config.toml
model = "multi-label audio tagger"
n_mels = 64
spec_augment = false
num_experts = 16
moe_every = 2
conv_stem = false
residual_init = "zero_last"
optimizer = "muon"
nesterov = true
batch_size = 256
Rows from block 8 of a small multi-label audio tagger, named by matrix and row number. Rows with one number belong to one neuron. Each number is 200 + 30 x the weight over its row's rms, rounded and kept within 0 to 999. All counts start at 0. After the name is the row's rms in percent of the matrix's.
After each neuron's rows are labels from the 100 clips, of 14848, where the neuron reaches its highest value: "peak on" is the class under the peak; "top examples" is what is common among them. Only what is clearly more common there than usual is listed. The data: babble in 24 made-up languages, each with its own sounds, syllables and stress or tones, from a formant synthesiser.
# fc1: MLP up (model.blocks.8.mlp.fc1.weight, 384x96), inputs 0-95
# fc2: MLP down (model.blocks.8.mlp.fc2.weight, 96x384, transposed), outputs 0-95

fc1.363,096,216,221,200,240,152,204,187,225,237,231,199,180,181,177,191,196,227,227,203,188,212,173,199,220,147,118,202,204,183,226,218,199,184,236,230,244,187,169,213,207,160,203,241,176,157,237,116,257,218,214,228,202,234,170,194,179,230,172,214,191,250,159,251,205,175,182,202,142,182,195,194,252,190,244,207,217,144,207,213,206,167,202,237,158,214,141,179,198,187,152,160,170,211,176,229,203
fc2.363,093,242,172,140,213,211,238,238,182,165,233,187,179,202,239,207,266,209,235,195,208,220,222,195,154,159,188,176,178,244,208,176,227,157,155,226,193,176,160,183,158,184,208,203,183,244,189,230,212,203,214,196,164,265,208,210,228,177,167,190,146,170,178,186,239,228,179,189,232,205,232,178,219,164,217,214,239,189,257,243,188,238,189,251,190,185,226,147,220,236,158,227,162,193,245,164,179
peak on: silence
top examples: clipping

fc1.262,097,183,195,187,223,261,190,267,239,278,155,211,200,220,204,136,190,200,190,201,152,197,160,215,153,200,180,230,248,232,236,239,184,187,198,234,210,177,207,195,202,216,240,168,206,192,205,213,183,194,203,203,225,176,228,214,173,211,180,212,182,225,179,173,181,182,176,166,179,247,205,165,207,195,261,171,202,107,146,157,195,192,176,186,215,219,244,226,198,167,139,210,152,186,238,185,192
fc2.262,102,190,173,223,172,159,195,166,210,206,169,191,198,158,233,225,199,146,231,187,168,168,238,175,183,162,179,208,236,236,200,164,201,150,199,198,170,225,206,156,191,138,238,212,198,207,176,193,182,250,243,176,217,275,219,215,203,236,165,204,170,171,208,177,231,230,155,221,158,162,206,227,192,185,219,187,171,230,203,227,238,209,182,189,262,218,258,213,162,200,258,167,141,198,192,147,207
peak on: silence
top examples: /ts/; /s/

fc1.221,095,179,258,223,213,201,180,231,191,169,167,182,174,221,224,199,197,220,153,190,172,233,205,149,190,233,221,240,199,152,174,186,220,208,190,204,184,177,178,204,190,231,189,171,219,218,181,130,139,199,195,173,227,263,221,208,228,196,180,192,214,171,190,226,179,202,165,232,198,200,210,230,158,169,181,219,255,183,188,195,200,191,229,198,218,228,214,263,193,253,187,284,144,176,161,258,132
fc2.221,106,114,249,159,213,178,211,238,188,195,202,206,218,223,175,239,251,245,181,161,165,203,191,125,189,154,179,183,171,240,190,172,159,250,247,176,217,183,203,218,217,168,186,201,222,219,202,196,218,226,123,197,193,195,195,200,177,249,242,131,163,186,222,183,225,203,211,190,179,202,220,230,231,214,138,166,183,191,206,189,195,214,178,214,173,198,215,169,200,267,191,188,228,228,197,241,176
peak on: silence
top examples: white noise; clipping

fc1.75,103,211,199,202,205,211,233,192,209,174,162,195,220,192,161,175,202,190,224,198,218,239,227,196,167,240,217,210,192,132,140,226,194,184,145,177,202,144,213,185,227,203,192,249,231,178,200,207,262,191,153,209,206,172,203,161,175,230,198,238,176,206,228,248,185,162,122,235,244,222,236,196,149,230,211,153,192,162,193,238,163,252,174,227,248,223,208,152,199,251,190,188,171,201,211,229,224
fc2.75,104,174,211,223,218,208,212,268,184,237,192,236,248,168,178,186,180,236,212,208,157,235,193,209,202,244,232,182,184,186,214,230,209,186,197,223,214,192,197,190,213,211,152,190,215,182,180,209,175,183,156,243,175,212,244,140,170,255,215,172,208,260,182,188,197,171,241,241,178,196,194,154,166,182,191,214,196,203,161,240,189,177,152,160,226,203,209,180,199,185,253,243,220,311,180,148,186
peak on: silence
top examples: mains hum

fc1.180,101,201,213,216,193,166,207,202,185,215,182,238,150,237,189,192,182,187,248,137,213,273,208,169,212,211,237,226,181,107,188,216,210,160,261,207,185,231,162,189,161,183,200,242,211,190,149,171,198,208,180,222,217,214,224,179,234,244,209,160,155,224,188,203,192,205,208,172,202,204,229,196,240,199,269,172,229,202,216,196,203,241,171,227,193,152,174,189,229,278,228,176,235,216,192,219,159
fc2.180,093,186,260,170,206,170,224,244,185,207,158,183,174,193,187,178,187,154,231,211,182,201,251,204,213,206,171,164,152,180,186,259,268,225,264,165,190,210,188,206,214,241,179,187,194,203,186,174,166,212,155,189,212,180,172,193,206,220,189,204,196,208,201,181,208,234,226,214,277,250,232,209,138,246,183,218,231,222,171,269,201,190,238,216,233,183,195,160,226,205,238,197,189,247,176,198,264
peak on: silence
top examples: rumble

fc1.52,118,190,190,184,232,153,206,219,221,138,196,211,173,245,212,181,141,161,207,182,212,202,148,200,264,191,218,204,170,164,138,179,185,165,208,210,223,242,192,231,243,177,219,227,237,223,154,155,180,162,189,243,237,231,189,162,194,221,163,205,238,190,191,197,181,214,182,189,242,227,216,198,215,183,190,270,204,155,208,190,214,217,214,141,196,190,209,210,263,212,239,217,237,222,162,257,165
fc2.52,133,128,251,174,183,210,167,215,164,223,177,173,224,222,191,225,149,197,187,280,157,217,241,174,189,222,199,199,201,181,199,201,160,242,237,187,229,182,158,234,253,233,177,192,201,228,232,182,218,218,141,221,188,196,178,174,183,203,212,185,172,199,182,172,184,258,253,213,183,234,189,170,217,190,221,240,241,161,177,159,196,215,168,183,243,234,169,206,184,264,163,228,239,194,166,183,178
peak on: silence
top examples: mains hum

fc1.141,091,185,247,248,246,222,191,157,222,239,148,198,201,200,168,201,194,176,153,189,156,184,184,206,190,223,152,191,163,154,199,179,200,212,197,196,188,204,163,178,198,276,165,195,224,210,217,194,212,218,183,209,245,257,208,223,180,216,194,165,163,257,197,180,152,201,173,211,207,184,171,214,157,191,223,230,298,231,229,250,196,202,177,166,265,192,200,231,198,197,228,238,155,227,211,218,168
fc2.141,093,154,206,172,224,193,219,208,191,207,207,205,211,224,187,226,251,202,215,194,236,203,184,194,179,192,191,231,211,247,210,227,167,236,173,215,215,210,256,181,230,216,237,191,174,171,194,204,195,229,92,217,181,218,215,205,164,184,241,148,174,163,239,191,269,201,181,214,193,171,241,211,208,239,178,144,168,211,154,222,199,150,187,213,232,259,201,169,159,198,190,212,259,240,174,257,184
peak on: silence
top examples: clipping

fc1.90,101,191,246,197,183,205,191,178,216,217,163,209,151,201,206,206,184,183,200,175,196,202,187,214,193,189,234,249,192,186,224,206,266,170,243,237,213,225,171,199,222,186,150,170,199,205,200,239,124,263,198,281,237,216,178,158,199,221,174,201,203,215,160,220,218,218,185,110,230,193,229,177,205,209,202,175,203,191,236,142,202,244,216,235,203,160,228,212,199,186,267,249,246,213,212,218,179
fc2.90,097,187,236,227,209,105,220,232,200,204,215,235,162,242,166,166,200,183,197,188,243,180,149,266,229,167,202,221,211,231,198,240,226,252,252,211,201,204,202,158,181,169,208,217,175,245,188,176,172,212,189,184,189,121,167,238,178,204,213,191,208,202,202,187,190,239,234,165,227,209,213,160,233,226,208,192,205,206,247,200,193,143,231,163,164,195,203,171,172,156,176,170,184,206,201,182,265
peak on: silence
top examples: /dʒ/

fc1.77,111,148,216,252,183,189,227,237,181,186,239,223,147,142,216,166,146,217,208,209,188,161,175,208,175,216,203,259,241,224,233,160,251,200,229,257,207,185,202,230,254,169,175,270,231,165,250,236,169,204,241,183,176,194,205,158,168,161,217,177,206,215,197,182,176,208,184,192,236,255,243,259,183,199,215,214,204,186,218,200,181,188,191,177,218,265,194,217,239,188,188,217,203,201,193,219,187
fc2.77,123,223,234,163,239,193,230,223,197,175,177,215,218,212,228,171,229,254,164,214,203,188,149,169,169,179,144,210,192,212,196,210,186,214,186,210,192,209,134,241,213,170,244,238,229,203,188,221,126,185,219,159,166,190,215,211,231,243,191,183,191,181,182,176,221,272,205,209,189,202,236,256,182,133,201,215,265,187,181,170,163,208,215,181,181,200,204,226,199,110,194,171,221,156,202,180,176
peak on: silence
top examples: /aʊ/; prosody: stress on first syllables; /dʒ/; /h/

fc1.316,110,255,206,224,188,159,188,163,204,185,208,204,246,229,196,207,227,185,219,144,286,244,124,172,201,163,204,197,137,214,219,229,190,195,219,231,219,175,190,218,223,204,187,190,206,207,175,204,199,237,166,221,181,181,196,185,217,211,214,182,210,181,195,173,217,156,197,227,233,253,209,196,174,140,207,124,175,172,236,295,205,151,199,193,221,179,237,192,184,224,158,168,222,189,183,192,221
fc2.316,122,220,196,199,197,209,181,251,207,210,171,197,199,172,250,209,200,238,123,241,213,208,186,164,235,257,207,177,174,191,227,190,231,187,185,227,225,180,249,225,212,156,221,249,211,201,217,207,196,163,183,162,233,192,206,171,205,170,190,207,204,202,109,193,168,168,223,219,219,209,219,185,218,176,240,189,204,212,151,218,209,159,212,146,198,191,177,217,134,201,182,256,130,211,272,238,202
peak on: /y/
top examples: /y/; /ɣ/

fc1.66,112,165,231,220,183,235,125,250,214,211,167,227,161,210,254,181,193,189,187,248,242,199,175,207,227,239,212,245,206,227,218,170,171,199,206,166,169,201,193,165,240,217,235,260,230,198,222,169,219,211,177,212,204,168,215,198,193,129,237,171,195,228,200,241,190,180,171,230,223,132,207,171,202,235,271,240,225,200,230,208,171,195,151,193,156,243,185,214,225,201,193,195,235,244,168,187,196
fc2.66,104,143,188,218,236,216,245,192,252,199,199,186,196,230,179,217,260,255,205,163,234,240,256,183,102,152,201,205,200,209,192,222,182,198,162,274,210,197,214,175,210,169,202,229,198,218,183,203,242,193,232,192,232,257,220,179,179,137,232,218,203,213,222,181,166,226,212,171,217,194,183,221,214,148,182,160,174,159,214,219,163,192,213,174,182,221,191,232,198,168,220,226,185,158,239,220,216
peak on: /aʊ/
top examples: /aʊ/

fc1.172,102,221,195,163,175,223,171,163,193,189,159,167,197,147,221,204,178,187,186,232,179,216,170,183,215,196,191,206,212,171,209,183,184,150,236,259,144,206,223,188,233,171,204,197,221,190,134,229,204,194,186,195,223,206,200,231,238,168,179,192,235,205,187,240,193,208,252,238,284,224,247,167,231,227,245,173,248,130,181,217,237,177,189,217,207,179,163,154,224,212,190,222,236,223,150,256,206
fc2.172,110,143,190,189,201,194,175,205,183,188,168,204,287,247,241,190,209,204,206,243,180,166,245,178,223,200,171,214,215,223,176,234,194,224,246,156,198,193,191,207,190,231,208,164,242,225,252,172,190,203,173,242,145,208,169,218,220,211,147,157,142,161,197,156,240,232,200,206,202,210,182,183,206,196,179,248,243,178,183,155,199,209,222,215,169,181,216,200,210,221,163,270,198,249,207,246,248
peak on: silence
top examples: mains hum

fc1.12,095,179,214,188,200,219,206,211,205,165,206,187,171,229,157,150,176,192,197,135,177,226,232,164,231,183,181,201,164,160,205,191,241,236,151,199,215,238,224,160,204,219,236,254,216,225,200,106,165,200,167,224,205,173,214,208,228,215,190,190,198,196,235,251,187,172,247,214,227,193,198,177,188,189,176,162,254,188,161,219,231,174,167,249,215,192,201,218,256,209,236,240,151,186,241,235,148
fc2.12,095,156,222,203,207,153,203,237,182,168,198,154,214,213,167,192,172,205,173,238,182,197,208,165,170,170,201,147,192,183,164,237,163,225,224,166,201,187,173,255,251,218,216,157,222,187,203,188,219,209,150,221,246,216,196,194,179,249,252,125,184,166,244,164,197,238,207,205,221,228,190,186,262,222,175,212,216,191,206,145,204,248,259,226,232,154,204,195,156,251,187,225,234,185,209,206,187
peak on: silence
top examples: white noise; thin (high-pass)

fc1.94,088,210,214,157,237,198,164,204,261,191,177,178,176,184,222,224,211,221,180,207,198,198,160,177,178,257,228,217,179,192,193,238,235,198,214,230,139,191,185,166,226,147,179,226,205,178,176,198,125,206,182,192,222,261,204,235,201,203,197,253,196,159,207,273,159,217,189,236,218,223,199,189,214,181,194,201,270,142,156,208,189,215,195,170,159,220,201,208,264,231,206,241,182,203,156,242,231
fc2.94,096,186,233,174,234,180,182,220,182,176,168,216,237,191,188,211,225,176,181,215,182,177,214,183,158,197,173,183,220,199,200,224,206,238,238,201,224,238,207,237,187,232,198,211,244,280,263,222,200,224,163,180,178,238,225,246,205,281,195,154,145,183,221,184,174,240,198,223,158,159,235,179,250,175,143,189,212,156,179,168,233,183,187,195,205,188,207,217,243,225,160,277,217,211,216,205,201
peak on: silence
top examples: mains hum

fc1.160,104,223,181,203,231,216,205,142,200,248,195,200,197,292,218,178,172,154,208,267,240,196,193,223,232,172,199,230,198,195,142,175,193,218,170,201,205,202,193,196,206,236,222,174,199,210,209,195,230,263,225,159,203,188,180,217,203,250,134,180,242,168,232,155,172,171,142,190,231,198,242,202,212,177,228,207,235,178,238,193,143,145,212,137,194,197,208,223,190,228,170,199,187,174,210,178,168
fc2.160,104,201,215,194,194,199,189,223,181,212,188,191,198,209,243,199,160,214,213,205,173,250,165,176,203,191,254,196,229,171,172,143,226,208,245,193,192,157,223,218,198,220,262,193,204,175,211,143,187,247,192,242,181,204,177,158,185,182,172,190,149,264,228,224,192,124,210,200,182,226,185,166,223,187,176,165,232,203,150,140,174,158,145,222,222,129,201,213,222,191,208,194,261,171,161,213,190
peak on: silence
top examples: /ɪ/; /e/

fc1.269,113,221,179,205,238,183,286,173,247,215,150,220,264,255,210,195,179,233,181,171,190,209,144,160,193,213,185,198,237,175,170,203,239,206,182,177,219,225,169,184,219,155,230,201,163,158,213,235,187,173,234,212,241,224,204,188,228,232,204,201,190,185,230,208,239,155,181,140,199,207,171,224,204,204,252,180,169,143,197,167,205,197,160,240,144,225,227,177,224,167,209,204,206,244,237,208,234
fc2.269,124,211,162,182,266,194,143,187,199,178,233,219,238,192,227,207,257,136,212,208,199,225,191,109,164,188,235,203,230,193,243,187,249,193,189,250,184,226,198,204,200,218,195,199,226,223,185,229,232,192,204,197,202,217,217,197,194,159,192,227,184,250,246,184,218,167,188,213,177,215,194,261,180,208,243,227,246,217,242,187,244,229,222,162,256,197,222,215,192,182,281,181,185,192,228,199,241
peak on: silence
top examples: mains hum; /i/; /f/

fc1.63,117,191,216,174,265,210,198,243,182,198,227,114,224,256,217,186,189,216,195,185,206,195,182,179,207,199,184,154,257,253,214,219,258,249,198,209,179,219,241,178,202,193,213,173,144,155,203,255,185,218,215,184,209,257,238,207,197,253,184,208,186,181,202,198,205,176,217,260,209,226,261,223,172,188,230,188,191,153,164,210,215,145,211,210,185,192,226,206,229,185,152,196,244,243,236,196,175
fc2.63,124,180,204,195,150,181,156,174,252,258,175,242,196,172,166,244,205,190,210,189,230,160,232,225,170,234,154,230,208,254,193,192,239,211,204,181,156,183,267,208,208,191,200,235,215,153,260,206,143,198,218,188,199,184,210,156,173,154,210,211,167,182,210,159,195,233,207,188,216,172,180,195,173,224,210,208,217,213,179,153,119,235,169,227,218,213,214,227,222,213,249,159,233,197,194,156,231
peak on: silence
top examples: /ts/; /z/; /ð/

fc1.340,108,231,201,238,173,213,180,241,219,251,227,176,160,200,192,183,187,222,187,228,156,205,218,157,201,279,196,221,217,201,204,261,226,190,178,196,175,186,161,213,160,196,231,177,256,162,204,208,128,207,263,207,193,175,212,160,193,256,216,197,209,201,165,213,218,174,194,149,250,237,189,166,244,211,152,161,204,211,235,197,202,214,229,215,178,182,280,210,186,202,227,218,174,151,229,204,219
fc2.340,099,219,211,223,183,167,194,165,200,203,151,207,132,222,205,197,198,140,220,177,196,196,227,219,185,220,182,205,183,206,160,223,203,209,246,224,213,163,138,237,143,203,211,219,184,227,149,169,199,238,198,163,199,148,227,241,179,223,197,171,203,157,217,193,220,182,189,176,169,179,215,217,251,187,201,183,180,208,275,242,253,193,188,113,161,175,234,208,219,146,190,160,162,166,209,199,216
peak on: silence
top examples: /t˭/; /t/